From a checkpoint of a small self-supervised image encoder: widths [64, 128, 256].
Rows from block 8 of a small self-supervised image encoder, named by matrix and row number. Rows with one number belong to one neuron. Each number is 500 + 50 x the weight over its row's rms, rounded and kept within 0 to 999. All counts start at 0. Numbers have three digits each.
After each neuron's rows are labels from the 100 images, of 14976, where the neuron reaches its highest value: "top examples" is what is common among them. Only what is clearly more common there than usual is listed. The data: made-up waving flags.
# fc1: MLP up (model.blocks.8.mlp.fc1.weight, 384x128), inputs 64-127
# fc2: MLP down (model.blocks.8.mlp.fc2.weight, 128x384, transposed), outputs 64-127

fc1.282:439512500545483465543478486477534572469403519494516425595533451518468510586506542461531508442515527536572334464638472487513548568467472547470423526401495510407475477587463491542520517387501497
fc2.282:516553424619618424588428502502454585494565597558514450530409469444473541483488515470476465558443479541540413474532433513501435473479466456483496426577612536469515580477387523464467555536618460
top examples: green; blue

fc1.217:546484542434412474580442471518526465523502518469447505512555434524541535494537450478493550590640541502464455482523618415416478492487518529391487499576495410518422555491562516495454564460438590
fc2.217:468502417549519442503497487498521497484497454563487413450461496527463443388549493462458537557482498452539511447472398519512461505551471460517463505454506483537520504564469469484522467552632558
top examples: green; blue

fc1.326:464381537456557493436433443531479470433469383434479456584492496484499517567437487466445540426653501486516525514506486518501516591560520522340517618378531508500445473494489494517508551549498476
fc2.326:526480474536447425431515507526527481573428484588603564518502473571490453524484532517478627529484397522478403511512426539516552525578515482529595524544497500507469480477582475483534516409485536
top examples: pink

fc1.209:543608546551560517557621518474435520548530451417503506515603394542501583512400561447556560512452463482410497478456579452535569535467477420542533426520541545470580488564527455477524508533457521
fc2.209:519500527547453518473528509543504510542438601605503461499410551473424497458520430540570467521461441520472500505491537550556522521532525583516546509508510524518507514450494537520473513411528533
top examples: black; brown

fc1.88:483487510506569434547491487523524564463522548457530461578475487451396522577485503527635528509572460556380374491513515436513555615521456548465504506580586492556494567510498522516426560482492448
fc2.88:551450384577468480454605579447488486617476569499497528528553487591581435459431522487468540575473499481550516501531512506534419496561572523587491460467454495490522525581452472578472450467417564
top examples: black

fc1.158:521534479472384441487571462554485501493517593555375480507490504593471453497488473569490448475461539567473497519543466531493455545513470437564578583630464438532555495463468568548517476456529490
fc2.158:515487472456580527527582555526554404575488421532471500471531456457567501486516468520511505540559528471528498480459423503515535502495541534458555389420482482520468502522535454439520596528535500
top examples: black

fc1.261:487503616563576440449566525437589458483422578475455489523516518475505541477441505513558448500618404524447429521509579450508542531473534525511495570542569536566380523497526440502489598474498507
fc2.261:519581425514500480511467468459482535490437473499548415566523551515561487528464501508522444602532446369425483405544515522469507485487475464589532433459524476585572404467511492509519522413463511
top examples: black

fc1.362:495488494513512459471522570516540475529403517462563433478415570627512553510421498501473512489556453406487514476479496547458503514446488582506515458519448557493408501538487484501577489540499444
fc2.362:556542432479482471490430536483450569535500421524511537556543500469532507564551520659598470539560541484541505552516452421522483460568591499554413547487531478519528508533550602413444493509511489
top examples: blue

fc1.377:455465479549486484574560505514542522495475532447485366425520486625493584572466500445431509438544467522607493510528443546506473621465475558476525518425494515393549541552519608473521533378488468
fc2.377:506492560576513538440483474537542503544518557574532437587462501442518383551534519521537497528587494554570532455494398533531523512555526547528500543559511545465536496517466493463517396509525467
top examples: green; blue

fc1.111:621510562541552493517589632425501518544457495445555420492524520525536536514452474549563572504465405444425531503637539561450485579450512557488506424470509527550491520467484550607447497480464533
fc2.111:475512467396478617429538511508434442409437486514518516436411437545523518527533441516485479471529576492483492540449478584470548509465584534544528477545478500480415473457526571477499472532533465
top examples: black

fc1.125:493542546573427518463511553462500475517472453523562400513521556455503513491619503467478538480465438385461526576600511407506414523486540544448533447478456440462482475480511516472466575549428536
fc2.125:588452460524642518514523459522435500534504512444434592508440515483522546547498515472415532480512529449531503584480493595535538487484476477443533501509472445497437477433515479453393552532456462
top examples: pink; teal

fc1.47:502528559446472482493544530451491529475518449507537575484488459535498572464491473406433573510520486435507387527500488514461512626505453446552579486521442570490549498536526464527543506483443416
fc2.47:442463458642521418480572506490410476524488491538504516482540550512455563478449474478440549422553453478559519572481515494482425465586504567538519487386438514499470541445491455516460396400463575
top examples: black; yellow

fc1.266:462409469450465504511492523489485528489516403483509441513452397561538533631483500600458562515498469588546423555554485510465425461448477561495511564488504507441401558507448447497471535505422446
fc2.266:465464524502601462620615437482419427567485573531506535523544538424506490498431455505558554498641458432500445459520471486574531427563523468480467485515425500488484394534502572473579500472505515
top examples: green; red

fc1.317:514529542607468497549458440473474504461531551537486393498466559505612492547442471530505491489493556541490488483485488535548503514434513447497519533604446493513553486448480505380493490503355485
fc2.317:483499498440453491482556520436510443524427473508518493437500505473561511556521465484471496475479526535500416514461560529403425449472535494433471435376476557482473518600524492559500344451522524
top examples: green; teal

fc1.198:574495442528464436501503521471486435593563439483513474451381518548506522473494483520544535508416539460524470456478532430453488390443461508593468424472459518465482471491535481467505433453459585
fc2.198:467493492470460540496552507446515591515530568461500500513504457537455492503536573482541487549457480547453420466524581585550571530564461398498510540585489538461548464502563567600493521454355479
top examples: green; white

fc1.176:475426552453554503502413529505587474435425482501495463570517504422492454544433398514511479482412590573471517555521513463588407502462583502523444526442449514437477486481534412539524497426571518
fc2.176:451541512439383417442468440420502566498570548553534506476511413460419520491466606511504543451552438417528541499501454566444499457403546506493509558433503503573436485495549474504569510527468531
top examples: blue

fc1.244:476616504498502470536480522483541521524430530514481476612520513553544489550530513564576511513568482479476496499452506455530503584512429487430474522537453572481515476487523499558512499505379486
fc2.244:543454418536467574483531503507590520497549474393501517523456597510503568484516468433548521516419392512513617501474447459531496492585503537517535544467529477508418557435483496505517550564501515
top examples: pink